Weights of a small sound classifier.
Model: 10.7M parameters, log mel input, arch transformer, norm rmsnorm, activation gelu, layers 6, width 384.
Training: 33200 steps, batches of 128.
Rows from block 3, named by matrix and row number. Rows with one number belong to one neuron. Each number is 128 + 24 x the weight over its row's rms, rounded and kept within 0 to 255. All counts start at 0. After the name is the row's rms in percent of the matrix's.
# fc1: MLP up (model.blocks.3.mlp.fc1.weight, 1536x384), inputs 0-191
# fc2: MLP down (model.blocks.3.mlp.fc2.weight, 384x1536, transposed), outputs 0-191
fc1.1371 135 [107 131 127 177 135 173 153 150 100 132 137 119 121 163  83 120 123 143 138 110 135 133 111 176  91 114 144 153 125 156 150 138 171 141 145 150 125 126 108 144 135 105  66 153 109  86 137 148 111 127 146 139 164 164 111 127 105  80 138 125 207 169 116 155 133 145 107 141 155 144 138 124 119 158  69 125 127  64 111 133  96 109 130 141 100 156 131  84 138 143 157  96 136 134 121 118 137 121  99 154 103 134  87 129 142 118 147 156 135 134 144 125 109  82 144 114 146 113 127 165 106 154 109 140  98 133 131 115 110 159 145 138 130  90 147 127 136 155 102 109  85 126 129 124 145 111 128 150 185 165 133 129 134 122 121 145 134 160 153 103 116 110 103 170 101 116 138 161 143 136 141 136 136 128 154 123 181 103 169  72 100 132 124 107 162 160 119 127 140 112 166 121]
fc1.1372 105 [173 121 130 118 153 143 123 174 143 132 124 148 125 147 130 117 160 135 120 187 117 154 173 115 103 149 140 102 122 131 116 141 144 139 145 153  85 108 122 162 113  47 108 124 136 155 128 112 128 147 101 112 134 139 162 112 160 125 128  95 151 156 154 116  96 102 103 117 156 144 147  64 145  95 125 137 121 163 138 163  91 152 172 125  79 146 142 130  80 113 130 133 157 109 138 116 128 128 105 140 112 127 145 183 125 125 135 131 116  57 173 141 139 117 155 127 127 113 128 141 103 125  94 147 149 106 139 157 162 127 161 127 128 107 111  86 152 131 174 151  99 107 113 132 120 130 148 136  96 108 141 141  82 134  88 142 146  82 138  79 107 170 121 139 117 142 141 132 136 131  97 163 141 129  87 104  91 142 104 142 104 127 122 131  85 163 107 136 134 107  97 112]
fc1.1373 120 [134 137  81 115 155 122 134 126 113 164 133 112 164 123 117 165  92  86 138 161 155 133 124 165 138 125 102 124 118 121 130 138 155 142  99 153 139 163 121 142  45 117 175 111  98 123 147 126 160 103 127 104 105 136 162 148 145 139 136 118 131  96 161  86 107 133 103 146 150 131  91 132 153 120 144 160 111  93 125 121  93 109 108 112 138 164 123  94 147 124 122 149 144 110 158 103 156 149 151 136 117 130 161 135 140 123 158 116 131  95 126 109 115 142 120 130 109 145 152 124 119 145 103 126 144 129  91 114 124 191 104 134 150 103 146 152 119 158 145 121 143 181 135 135 137 104 152 130 132 122 140  97 164 167 155 156 109 166 138 123  74  88 140 144 130 110 104 157 130 133 162 104  88 113 126  64 147 117 151 131 123  68 134 110 143 154 124 165 134 154 133 121]
fc1.1374 105 [103 120 135 133 142 151 128 131 129 150 159 139 158  99 103 162 106 160 149 123 111 174 119 125 150 130 133 150 125  91 117 183 101 121 182 149  90  92  97 126 124 136 157 174 107 129  96 133 100 143 136 138 171 142 150 122 103 175 153 108 146 190 157 117 159 142 127 140 192 120 103 113 152 127 152 126 146 125 104 149 112 134 132 127 126 138 118 110  91 133 151 104 105 135 153 181 152 134 140  97 118 167 132 140  93 133 161 153 130 119 118 129 134  91 142 162 120 122 111 124  62 152 105  96 169 129 138 124  94 110 108 109  93 149 114 147 129 112 108 154 119 139 122 131  93 119 122 123 124 137 163 139  46 127 157 141 128 142  99 110 108 141 106 112 159 135 146 117 144 146 136 127 156  95 171 159 158 106 137 129 124 180 177 152 112 120 128 106 156  97 125 182]
fc1.1375 157 [146 120 144 140 119 148 163 124 157 125 178 113  96 148 121 137 115  91 164 123 133 140 180 108 156 122 160 145 146  92  92 127  97 157 107 179 133 150 113 133 141 123 137 183  96 127 150 146 124 171  87 112 149 147 127 107  87  75 132 118 147 105 140 107 131 121  86 136 149 164 102 161  89 144 101 133 158 113 111 119 143 171 137 152 129  95 192  92 175  92 111 106 141 138 125 145 140 118 155 128 113 124 106 116 117 148 169 148 134  84 139 120 138 142 128 116 127 140 138 129 154 136 143 132 145 132 146 140 156  80 132  85 142 135 139 142  75 150 157  48 137 111 142 147 146 119 141  96 131  76 100 126 104 160 119 120 123 142 136 110 184 112 101 121 122 104 138 153 118 132 127 120  98 139 107 123 125 107 170 108  96  78 148 133 105 115 107 100 116 126 103 129]
fc1.1376 119 [135 150 100 146 113 144 136 162  88 148 137 155 143 168 114 137 176 137 114 122 149 125 169 171 130  90 141 123 134  95 134 116 111 150 122 139 179 110 103 162 137  94 143 135 130 146 135 119 114 150 107 175 160 128 172 146 114 165 147 151 131 120 108 134 130 146  95 111 155 142 119 140 148 135 130 114 127  92 134 104 127 128 174 151 121 175 103 134 125 148 162 111 111  76 159 124 171 106 111 100 159 129  92 137 152 122 111 122 115 111 153 120 163 136 144 113 166 142 127 138 121 114 125 131 114 118 137 123 134 144 126 162 181 106 160 124  79 155 123 108 165 115 107 133 148 151 137  75 144 112 136 135 148 176 130 152 150 180 144 114 101 159 131 140 183 173  93 141 114 125 157 136  94 145 148 101 177 152 115 122 114 121 156 170 180 154 159 157 119 133 141 139]
fc1.1377 140 [196 121 148  90 122 181 109 147 114 118 127  92 135  65 135 104  93 101 119  99  94 121 128 165 125 147 134 107 130 201  85 185 130 138 144 111 156 135 184  99 147  84 151 160 138 136 110 134 109 112 110  82 100 132  89  91 190 101 119 127 137 117 194 109 116  97 100 153 144 129 162 123 146 155 148 147 135 129 129 135 146  75 132 148 140 118 120 127  98 139 122 120 107 136 100 127 108 131  87 117  98 151 130 123 128  97 149 112 118 137 124  91 158 151  98 111 121 150 127 126 149 152  97 117 147 120  89 127 121 101 128 118 134 128 156 114 147 140 117 100 116  98 128 125  99 119 118 119 165  69 134 104 151 141 110 128 129 135 139 123 125 134 161 114 108 110 145 155 140 116 137 150 137 115 166 117 117 158 143 152 144 115  85 133 111 175 125 152  96 126 151 123]
fc1.1378 069 [136 145 120 129 134 140 143 133 150 127 160 154 128 107 130 124  84 186 107 149 109 113 124  92 121 161 140 117 127 149 122 120 193 118 140 129 142 176 125  81 131 127 159 136 120 102 136 157 160  92  82 116 111 124 128 119 127 164 127 164 112 112  97  88  67 130 131  89 140 127 106 142 134  99 137 117 119 131 165 117 100 174 102 156 114 135 135 140 137 131 111 160 118 142 116 147 133 118  87 138 133  97  96 105 138 134  99 145 120 135 104 146 125 114  98 183 166 145 172 112 173 127 196 138 126 104 100 134 114  85 129 131 118 119 141  89 144 147 127 108 106 169 136 153 114 140 108 115 119  93 150 186 164 116 102 126 107 141  81 125 136 123 146 178 158 150 100 139 130 132 112 143  87 120 106 101  98 174 150 157  75 139  94 116 109 118 102 135 106 124 104 128]
fc1.1379 136 [144 109 122 108 141 118  95  98 139 107 120 109 143 124 161 150 152 149 135 112 104 172 174 133  90 168 115 138 122  90 150 177 173 125 141 142 106 163  74 105 151 134 133 198 125 120 102 166 142 125  87 118 124 111 138 144 112 162 129 133  91 138 139 119 119 144 125 143 171 146 100 124 111 140 163 150 126 138 108  94  83 134 179  92 157 124 140 127 108 169 124 107 142 110 124 137 144  71 165 119 156 114 110 138 116 107 136 171 105  93 118  77 100 121  98 140 133 109 139 140 151 147 143 143 110 141 126 165 164 114 112 160 123 116 155 126 124 124 147 121 102 166  92 120 117 104 148 105 101 143 120 139 164 103 155 105 140 100 126 116 156 151 130 135 105 100 148 151  94  94 111 117 136 134 145 101 119 128 134 139 110 154 150 154 125 135 110 109  72 132 112 126]
fc1.1380 058 [162 144 143 116 135 156 130 109 152 134 128 118 160 130 138 139 119 151 129 118 158 113 130 163 123 172 100 147 153 116 166 138 139 139 153 127 119 160 102 112 145 160 113 109 101 132 176 127 150 125 198 122 131 102 167 130 158 123 114 157  97 160 148 121 143 149 152 134 118 131 142 148 124 158 139 131 152 148 175 132  91  73 154 160  92 152 130 120 109 145 150 127 184 101 131 140  96 109 136 124 192 113 151 122 117  93 103 150  92 129 163  91 111 163 126 162 134 121 130 135 177 122 112 145 112 122 137 137 123 153 122 117 105 131  96 148 153 143  78 132 121 124 133 137 137 151 141 117 131 130 184 121 140 123 146 145 140 135 134 118 158 143 157 114 116 117 103 156 122 121 149 124 103 121 108 120  92  97 143 133 120 134 161 129 110 164 128 166 112 161 113 138]
fc1.1381 036 [118 108 132 124 114  68 123 147 124 146 146 164 181 175 127 142 142 141  91  64 171 152 138 119 189 131 142 113 123 136 136 116 156 119 152  93 131 163  95  90  78 112 140 138 141 114 160 129 118 122 109 120 122 147 168 125 158 161 161 138 140 116 122 122 134 149 137 180 126 169 166 167  87 129 106 144 138 128 142 117 158 170 132 147 125 141  98 118 143 109 120 123 155 107 130 114  83 128 143 139 150 130 111 102  85 123 152  66 123  98 153 110 142 129 126  78 130 138  97 129 103 138 121 147 124 129 145  92 158 134 138 120 146 116 136 124 125 125 117 194 126 138 137 157 115  95 117 166 157 137 140 174 137  92 118 131 141 116 124 149 134 116 143 102 166 115 108 139 125 188 146  46 142 132 151 140 118 134 155 137 141 142 118 115 129 132 130 160  92 174 114 145]
fc1.1382 040 [ 81 108  98  98  99 115 143 136  99 116 116 113 130 144 130 106 116 147 114 143 115 111 147 129 116 143 158  89 121 135  96 123 151 144 116 107 112 124 109 114 124 121 114 187 132 106  95 143 164 160 153 127  97  95 146 132 123 161 143 122 161 150 109 132 106 131 105  91  99 136 115 139 132 150 138 141 165 107  99 130 110 116 175 122 131 147 108 148 143 134 109  86 126 113 172 123 105 128 117 143 138 144 107 100 137 140 119 132 141 139 105 119 160  37 120 140 122 108  81  87 150  96  91 176 107 129  83 195 126 146 110 150 122 142 123 123 137 128 133 152  98 122 162 147 111 164 174 127  93 134  73 102 129  87 128 101 128 161  77 116 123 158 132 176 117 146 131 126 138 116 137 141 107 158 145 106 112 157 140 162 127 135 153 101 176 173 118 133 110 124 127 120]
fc1.1383 092 [135 148  88  91 172 142 125 148 109 120 162 122 116 145 110 153 168 124 138 145 150 109 115 121 136 143  90 157 138 173 148 113 137 154 140 145  88 142 150 202 102 125 110 134 130 186 116 159 160 146 134 150 123 162  93 159 129 127 151 151 136 148 137 142 161 113 150 143  97  95  76 116 122 174  93 150 167 126 132 151 113 110 151 131 108 147  82  87 169  67 135 107 132 119 108 124 106 172 132 125 163 150  91 106 110 104 173 124 131 131 141  72 134 142 139 158 108 115 105 106 119 147 107  77 128 138 136 148  76 110  76 132 126 150  89 134 144 145 138 112 128 144 123 125 140 177 101 137 116 109 146 126 151 123 117 131 129 170 140 128 118 155 119 127  83 133 117 133  86 170 151  90 129 128 142 118 100  95 112 104 173 109 100  97 155 120 123 121 136 115 138 125]
fc1.1384 080 [123 112 135 140 150 145  93  97 102 151 171 170 128 159 171 100 161 132 135 139 126 134 151 111  93  99  71  84 147 130  89 155 125 144 141 144  95  93 136 155 152 140 117 113 123 154 136 133 138 124 111 149 120 101 123 152 129 133 154 155 112 121 136 101  69 153 134 220 189  77 143 128 143 109 117 115 126 144 150 124 141 141 137 169 129 169 143 150 174 132 132  99 140 106 162 116 143 119 127 162 140 151 139  94 108 129  96 120 124 156 122 135 154 139 120 171 100 164 116 154 125 103 134 117 126 136 149 124 177 141 157 133 115  91 168 120 156 157 122 116 133  90 131 135 116  81 147 150 129 120 135 109 172 118 111 138 124 160 120 135 142  86 132 135 116 119 142 137 158 169 114  90 110 125  94 108  72 157 160 164 107 148 165 125 124 132 156 102 122 146 111 132]
fc1.1385 071 [127 154 121 130 132 116 151 114 131 154 171 108 140 134 133 128 130 122 117 112 174 112 117 103 118  96 119 136 157 130 155 143 122 100 132 178 124 107 139 154 107 154 163 126 156 149 155 138 108 163 122 103 116 102  95 173  83 140 146 122 124 161 122 160 137  65 126 153 134 148  89 140 119 122 157 120 148 126 185  94 137 160 122 117 163 104  85 154 125 112 129 128  88 136 149 125  56 154 149 180 138 135 150  94 129 126 109 127 117 136 134  76 146 132 176 153 158 125 132 107 149 125 103 137 149  84 129  77 107 186 128 154 157 112 133 150 153 127 122  92 134 123 133 135 110  98 110  93 148 178 126 101  99 101 109 139 135 118 157 113 135  99 159  98  81 129 147 119 134 133 114 105 139 119 114 108 123 170 102 114 167 106 128 105 131 112 156 121 117 148 109 112]
fc1.1386 079 [161 143 108 144 104 121 103  96 112 118  87 129 103 112 105  79 157 157 112 114  98 102 153 149 142 162 123  99 139 129 158 134  97 164 114 138 110 103 145 158 167 142 138 178 125  73 110 136 104 115  90 127 174  96 120 103 150 124 158  99 131 159 129 113  96 150 102 147  90 146  86 111 144 126 109 140 127 159 115 140 195 143 128 101 154 113 142 139 132 128 116 109 138 111 138 158  96  76 103 123 153 105  98 108  96  94 137 109 107 129  89 119 162 124  59 124 103  99 137 131 108 157 129 132 137  97 152 120  97 147 134 132 120 150 152 125 161 112 148 120 153  99 149 132 153 140 116 147 134 109 157 158 138 145 118 110 136 120 135 156 134 144 146 115 120 114 158 145 133 103  73  95 131 121 142 110 154 114 159 115 123 111 109 155 157 140 107 115 125 154 114  80]
fc1.1387 115 [130 124  73 122  81 115 146 163 142 145 116 122 138 168 118 141 159 103 123  99 124 141 126 129 127 127  94 140 121 106 149 116 131 123 146 130 113 109 137 169 133 118 111  97 119 141 129 172 179 114 116 180 138 123 132 122  87 137 163 148  80 137 146 189 146 108  87 110 117 139 128 152 153 161 135 101 139 166 128 125 120 130  98 166 160 118 115 100 134 161  96 143 126 124 108  93 141  97 164 111 136 103 113 116 145  99 134 112 136 108 128 142 133 146 172 109 148 170 135 145 142 162 104  93 125 126 166 143 164 123 137 133 166 150 120 146 126 112 149 146 123 135  85 178 148 122  84 134 140  99 142 131 152 102 117 130 124  73  82 124  99 164 128 123 113  73 158 173 109 140 151 103 124 129 173 160 166 155 129 147 154 116 132 148  92 150 118 135 117 130 126  79]
fc1.1388 127 [146 139 118  97 111 101 111 178 140 103 141 114  99 141 156 128 166 131 118  92 139 105 107 147 141 118 130 118 144 113 101 171 143 162 111  74  99 134 159 137 113 134  93 127 190 112 123 129 149 157  91 145 134 116 153 127 109 134 114 146 133 113 130 140 135 130 131 131 159  99 143 165 138 129 138 116 113 131 139 139 108 125 132 134 130 115 131 146 122  99  99 125 160 138 140 144 108 140 169 150 138 136 156 127 133 129 101 119 105 133 105 173 143  96 180 118 170 144  87 139 148 104 130 163 149 147 162 156 123  91 143 120 149 149 124 155 153  93 167 131 116 118 100 135 138 140 118 109 135 158 126 126 113 120 183 107 131 163 108 135 131 106 138 159 156 103 147 105 161 133 126  98 104 138 110 124 164 117  99 128 123 161 123 111 146 152 139 119 110 149 171 112]
fc2.1371 130 [120 128 178  90 130 115  92 123 126 107  85 122 151  71 185 140 115 170 119 140 135 165 114 125 163 163 150 147  87 166 120 140 167 150 135 116 153 102 124 147 162 121  97 135 132 132 125 109 155  95 182 163 114  94 120 143 112 150 133 129 129 128  95 140 152 139 124 151 132 107 129 170 104  93 123 129 126 158  96 114  69 144 121 146 113 129 113 119  95 146 116 129 137 120 114 129 119 109 100 173 140 114 106 119 132 129 122 117  89 127 101 121 162 102 129 163 136 142 150 136 129  82 111 133 163 140 146 103  93 121 118 110 119 139 147 127 123 158 112 130  94 120 187 124 164 134 171 124 155 133 110 151 120 123 162  87 129 112 186 111 157 130 168 109 121 148 154  84 116 119 121 109 113 107 135  92 114 116 136  98 126 115  99 150 134 152 108 119 103 135 138 125]
fc2.1372 109 [ 77 119 153  99 168 130 119 146 132 107 123 148 115 124 157 103 168 102 131 120 104 139 155 130 129 130 100 121 115 115 151 126 115 113  87 136 103 158 120 138 160 107 142 117 134 135 162 117 138 130 123 147 118 126 121 158 129 150 143  80 145 113 128 180 109 127 131 162 148 147 120  99 101  93 125 134 133 103 133 129 140 151 111 125 118  69 142 119 151 131  72 125 178 128 166 135  89  70 152 143  98 137 142  91 142 133 109 102 138 121 141 132 120 122 120 128 117 113 111  95  88 166 138 144 179 110 117 124 133 134 122  98 109 125 184 144 142 128 142 142 124 165 112 128 124 195 150 111 135  65 102 106 122 171  96 162 123 115  91 141 122 157 119 160 111 134 127 168 162 135 155 100 135  92  90 114 145 111 119 106 109 122 143 135 133 102 130  80 170 122 128 112]
fc2.1373 125 [127  85 147 148  83 105 136 129 143 124 112 137  89 102 120 157 123 104  94 132 130 105  85 154 122  88 109 119 109 152 154 122  87 198 109 146 116  93 117 106 102 170 131 153 107 158 100 123  97 119 157 146 123 107 107  82 121 155 133 104 102  87 140 136 151 133  94 117 131 131 114 112 141 156 168 135 156  87 134 127 137 142 113 147 130 142 114 126  83 147 117 178 146 129 101 122 146 142 143 100 125 104 139 118 141 131 133  70 141 127 119  92 115 136 159 170 148 113 141 147 105 122  88 144 113 156 105 163 136 113  71 111 130 153 109 136 117  98 125 127 138 119 160 116 196 123 122 141 172 111 112 136 115 127 111 130 177 146 142  94  89 140 102 149  96 130 110 139 125 130 109 102 117 157 163 166  98 155 159 142 140 129 149  75 104 111 145 114 147 142 121 117]
fc2.1374 103 [ 77 175 125 135  89 139  99 105 123 119 169 129 163 138 156 157 125 103 127 111 110 115 116  96 134 147 149 184 143 135 143 137 121 122 150 140 167 114 165 123  93 115 116 117 141 113 120 119 160 133 163 131  92  76 107 144 160 112  86 123 121 147  97 115 148 109 141 135 149 139 139  77 150 150 124 111 132 131 153 125 125 121 140 192  95 112 144 152 131 107 154  80 108 150 111 139 127 117  69 151 121 136 181 129 129 112 124  92 158 112 135 129 150 161 158 144 162 128  91 130 136 126 173 142 105 114 116 157 151 110 121 145  97 125 136 111 116 144 129 152 159 104 123 107 155 177  89 120 133 140 108 153 190 119 109 123 138 170 148 150 129 125 130 114  95 122 128 111 150 147 135 146 135 171 131  86 135 157 128 156 182 107 115 116 163 159 137 111 131 154 152 108]
fc2.1375 162 [127 160 128  88 105  97 120 116 131 104 126  99  94 148 130  86 169 110 129 131  58 128 118 104 138 135  89 135 137 112  96 124 112  90 197 149 144 115 159 114 108 121 139 134 144 147 132 107  43 113 149 132 141 142  98 175 120 129 108 126 158 134 123 126 124 103 182 120 138 130 108  98 130 147 134 142 144 113 119 153 125  84 119 140 110 118 126 151 123 101 146  89  92 132 121 119 152 133 158 112 109 135 116 146 139 121 145 148 159 100  71 139 144 142 108 148 137 150 106 148 105 108 124 166 121 156  78 146 133 147 145 105 141 110 111 135 133 136 120  94 137 131 171 146 117 113 122 114 113  91 122 155 130 156 124 167 153 113 121 138 130 138 132 122 124 130 140 150 178 113 110 120 168  95 138 152 138 134  96 156 151  57 138 196 113 117 145 128 162 112 123 116]
fc2.1376 118 [ 60 149 157 101  53 177 152 116 128 146 131 178 100 100  90 110 115 112 133 158 167 156  97 104 149 131  96 143 145 133  83 153  95 195 110 166  97 101 106  94 146 114 115 146 114 105 119 116 117  94 131 141 121  69 167  76 112 146 124  85 151 107  97  98 129 149 105 132 117 113 143 148 156  92 109 167 116 138 112 123  88 150 129 107 109 118 125  97  82 116 123 134 139 118 157 122  93  95 149 117 134 160 164 103 118 145 110 129 116 117 108 105 111  88 109 124  93 158 118 134 116 122 118 106 114 105 147 132 141 165 141 169  97 125 117 118  96 160 167 156 152 132 146 128 163 120 124 127 129 144 100 134 125 166  93 140  86 150 131 173 126 128 142 148 156 167 104 125 160 107 125 152 101 132 123 147 107 103 122 150 105 160 148 136 123 133 123 127 163 130 177  99]
fc2.1377 128 [138 121 132 110 145 113 136 138 103 111 141 133 151 122 147 112 132 169 126 149 158 147 127 124 149 149 127 142 166 190  71 120 120 114 140 157 117 123 178 122 151  86 116 108 132 178 142 144 135  88 138 123 123 131 143  88 182 124 125 146 111 150 150 122 117 108 108 144 148 146 134 151 112 173 132 124 121 185 135 108 173 128 163 123 111 135 159 104  96  97 139 135 159 110 157 118 103 133 159 141 129 136 146  66 149 108 126 126 106 121 120 128 155 150 152  97  91 173 165  90 132 141  67  93 170 116 151 140 143 117 172 139 117 118 137  89 167 130 118  95 149 114 155 158 117  85 120 143 145 132 150 117 162 133 174 161 158 115 161 130 135 171 141 102 129 105 173 122 142 143 132 165 128  72 164 137 123 103 133 135 141 100 125 141 131 143 132 161  84 149 162 145]
fc2.1378 069 [109 132 120 137 159 129 134 162 102 145 129 169 141 139 160 130 121 148 131 147 108 110 169  90 104 161 110  57 110 116 136 138 163  99  82 137 138 128  61 122  95 106 149 103 111 152 136 172 128 116 156 104 152 100 140 159 123 141 153 122  88 120 109 101 146 145  81 135 136 135 158 107 152 101 123 161 146 130 101  92 140 155 134 147 149 131 155 109 135 133 147 152 116 104 131  98 160 162 129 110 143  88 146 129 113 130 159 140 151 118 123 126 102 137 125 129 134  97 145 199 147 119 149 114 136 152 149  98 127  99 114 133  77 156 130 137 139 117 111  98 139 123 174 118 149 126 141 127 111 115 118 115 130 148 201 118 110 146 132 117 110 165 125 106 112 157 102 121 140 141 125  94 123  96 126  65 135 148 126 125  94  63 168 180 139 110 135 167 132 126 136 127]
fc2.1379 146 [132 130 149 140 163 139 120 123 123 180 114 115  67 121 115 106 146 137 102 164 164 146 126 118 111 138 119 134 162 120 110 168 144 155 167 132 143 169 123 136 133 134  64 171  60 128 106 139 127 117 152 135 157 119  99 132 112  87 126 146 170 118 142  87 101 149 118 166 153 134 119 136 129 159 117 101 168 186 118  74 115 150 154 142 107 146 132 136 139 178 153 121 127 109  52 126 127 129 119 126 146  75  97 126 113 145 136 119 134 113  90 116 127 106  94 170 113 166 118  97 135 101 124 115 122 143 147 148 107 109  83 126 131 108 125 107  83 103  68 130 140 124 120 143 144 119 124 140 145 145 128 114 139 165 139 122 128  98 160 130 136 146 119 152 113 138 119 100 137 113 154 151  76 192 121 146 134 152 126 105 154 146  93 137 131 114 104 146 111 140 141 150]
fc2.1380 060 [129 103 142 133  92 117 118 114 110 202 136 131 122 116 137 119 142 168 122 130 164 134 155 106 128 124 129 101 117 131 110 117 135 133 153 144 132 112 104 121 131 146 119 109 162 127 143  34 131 134 112 151 159 143 121 102 112  70  90 114 170 118  89 112 120 169 115 133  97 107 129 114 152 121 145 146 120  83 128 111 122 107 152 133 117 132 130 135 132 147 135 128 112 136 139 115 139 151 105 153 128 163 112 141 101 140  81 122  65 168 138 134 120 110  91  89  95 143 135  97 121 131 106 166 133 118 112 160 142 156 145 164  91 126  87 159 116 120 143 149  88 143  95 149 136 118 148 103 175 165 130 158  99 134 102 150 131 109 171 143 115 132 121 124 139 136 178 141 166  95 123  96 136 185 152 156 152 104  81 137  99 122 159  97 107 143 100 141  69 123 139 109]
fc2.1381 035 [169 147  82 121 124 127 107 147 118 120 152 133 155 114 160 159 146 138 168 111 133 116 122 121 105 114 109 129 149 138 103 149  95 151 112 138 106 114 103 118 133 125 117 159 127 143 117 157 151 174 118  91 142 115 136 123 200 133 111 148  75 122 135 137 126 100 124 162 111 139 128 149 142 108 116 136 124 123 145 142 107 179 103  95  32 109 139 139 113 122 120 117 125 111 163 163 148 111 121 149 137 161 155  96 144 145 108 107 122 133 119 142 165  94 110 111 185 123 136 119  80 158 138  96 128 102 137 166 144 122 131 157 116 106 133 113 109 138 147 108  89 110 150  87 127 173 120 130 138 124 181  96 142 138 125 132  99  87 135 102 157 123 134 174 150 109 129 109 138 141 140 160  92 201 123 108 142 127  92 137 122 105 136 106  83 121 110  87 133 119 101 129]
fc2.1382 044 [110  76 157 146 131 127 141 134 162 153 119 124 157  70 157 147 130 128 118 142  92 144 107 127 141 160 134 114 128 162 149 125 117 123 130 124 154  90 107 153 141 132 103 122  74 143 191 122 152 133 142 125 103 165 106 142 141 104 167  96 140 118 131 166 163 132 177 111 150 124 147 132 125 101 119 117  73 187 102 142  91  79  83 128 100 113 121 102  86 123  83 147 150 142 113 146 121  77  97 120 137 126 111 120 119  93 103 124  94 138 161 134  89 144 139  89 123 148  92 140 101 122 172 156 151 116 142 147 166 129 163  86 145 118 150 116 131 127  95 137 131  99 129 121 171 142 134 101 127 134 104 154 147 109  89 140 100 141 178 122 111 124 111 149 144 133  98 101  94 139 133 112 162  96 148 119 151 107 121 150 136 115 105 139 131 175 134 108 119 109 135 160]
fc2.1383 088 [122 118 132 102 104 161 117 117 148 156 137 125 163 113 178 103 137  75  96 121 192 158 121 104 135 110 143 126 116  93 131 109  96 165 141 126  93 108 147  82 113 134 126  97 125  74 155 129 138 151 138 131 112 104 121  97  96 116 108 116 133 130 166 140  93 118 104 145  70 121 153 136 144 107 174 139 127 126  93 170 116 123 151 134 163 137 137  70 126 121 131 141  95 154 130 125 111 139 138 123 108 120 158 127 181 115 150  96  90 107 123 121  96 115 102  95 166  93 149 176 161 135 107 117 133 107 124 108 127 116 164 160 117 119 116 144 129  81 124 154 182  86 132 132 143 167 155 165  89 144  82 136 137  93 169 103 143 127 123 151 102  43 130 121 129 157  67 109  96 109 130 118 114 154 123 145  93 168 127 163 115 132 140 107 100 145  98 152 131 122 110 121]
fc2.1384 077 [136 111 129  83 120 125 127  87 121 180 107 129 109 153 153 121 106 140 112  95 105 132 116  93 182 141 144 113 102 180 148  76  93 102  90 121  70 115 113 108 130  98 153 113 145 137 122 121 111 141 161 137 121 136 120 135 124 107 132  97 128 108 143 131 125 158  93 100 135 125 129 122  92 116 132 106 150 123  98 158 106 143 122 148 115 136 130 115 129 151 143 163 143 144 103 118 142 140 146 171 109 114 130 129 132 115 123 112 148 103 134 120 151 110 167  92 139 194 136 151 153  73 136 167 122 144 112 147  87  98 104 122 129 169 112 144 125 147 143 162 137 138 143 124 127 178 164 102 164 136  85  99 124 187 116 139 161 118 115 141 160 142 148 139 146 147 118 104 139 122 138 160 122 130 135 139 144 102 101 151 130  92 122 156  83 115 133 154 115 118  93 190]
fc2.1385 069 [ 96 166  90 110  94 114  89 120 135 124 178 117 154 154 178 132 104  96 153 153 116  95 140 120 178 118 125 169 134 127 140 106 116 129 122  94 101 122 132 122 157 152 117  92 139 186 125 156 127 165 106 150 138 138 141 175 142 114 125 180 102 102 120 134 112 159 113 116  94 131  91 130 118 131 121 123 151  88 106 116  97  93  97 147 141 159 123 165 140 155 153 175 127  53 134 110 133 100 156 122 158 148 123 154 146 123 164 180 133 117 118 145 120 126  99 108 148 148 149 139 109 137 166 123 130 181 124 147 148  99 144 151 121 153 174 131 133 103 142 141 157 150 122 131 135 139 129 158 111 128  87 173 108 139 135 111 132 133 146 123 154 163 144 177 182 125 119 133 120 159 152 116 110 147 146 136 124 103 135 128 124 139 169 165 145  86  97 150 133 105 132 111]
fc2.1386 080 [105 163  83 117 118 157 133 140 156 125  93 100 113 109 109 117 130 127 139 138 124 132 116 118 177 105  84 136 151 208 127 121 156 133 130 150 118 135 102 144 138 153  78  93 142 141 126 159 132 107 187 132 122  91 184 101 146  84  73 123  91 107 182  97 134 163 136 147 114 119 149 128 131 145 113 130 134 146 171  93 115 149 141  86  85 130 124  99 114 130 105  98 133 138 125 147 158  95 174 112 107 123 109 123 143 145  89 113 129  82 138 116  85 141 117 119 146  68 100 144 111 134 141 105 138 138 149  99 141 141 169 144 157 161 102 118 134 145 126 117 144 126 109 144 131 120 135 140  91 106 109 125 101 126 133 140 133  72 135 160 136 136 111 137 133 147  79 123 115 153 148  95 125 172  77 116 109 125 115 136 127 130 122 136 142 128 132 128  86 142 108 153]
fc2.1387 124 [155 145 116 106  88 133 117  73 127 126 138 143 116 119 133 108 147  83 107 152 139 126 148 137 112 116 173 133 127 133 177 129 138  81  95 136 140 114 126 170  91 180 152 166 109 139 106 118 129 139 121 102 141 184 135 154  88 167 108 100 160 153 123 111 135 119 138 111 144  55 128 161 170 133 136 165 148 105 135 135 126  84 117 121 139 141 109  95 146 125 140 116 126 106  79 114 117 133 143 100 135 123 153 146 124 152 142 126 150 134  89 116  92 123  91 182 117 115  99 117 114  82 134 132 129  87 122 146 136 155 143 142 131  82 127 110 145 132  84 146 180 169 155 104 133 160 121 119 136 136 114 135 100 118 139 109  99 163 149 131 126 137 147 109 117 144 138 106  77 139 113 142 122 144 144 104 138 106 127 126 115 145 113 163 122 101 144 147 111 140 146 129]
fc2.1388 129 [120 130 106  82 142 125 139 101 130 123 120 100 152 115 113 149 119 152 121 136 150 150 127 149  78 131 104 165 126 113 157 157  79 136 122 129  99 152 114 136 114 134 135 125 100 143 120 114 144 126 100 117  99 132 171 176 123 145 120 120 114 113 121 100 149 157 143  97 150 122 163 125 115 131  95  88 139 123 124 164 120  92 129 116 125 122 144 129 119 123 110 125 143 190 137 175 142 114  77 118 131  81 120 105 119 115  72 117 148 140 154 124 135 104 149  96  82 165  94 139 169 141 157  69 156 131 111 114 184 160 156 127 119 110 149 126  83 136 109 110 123  93 147 156 135 155 115 148 132 118 110 154 123 121 117 140 106 151 162 125 132 107 136 189 160 119  90 147 149 131  88  86 162 122 162 111 140 121 140 155 146 123 117 135 160 154 144 138 132 172 147  96]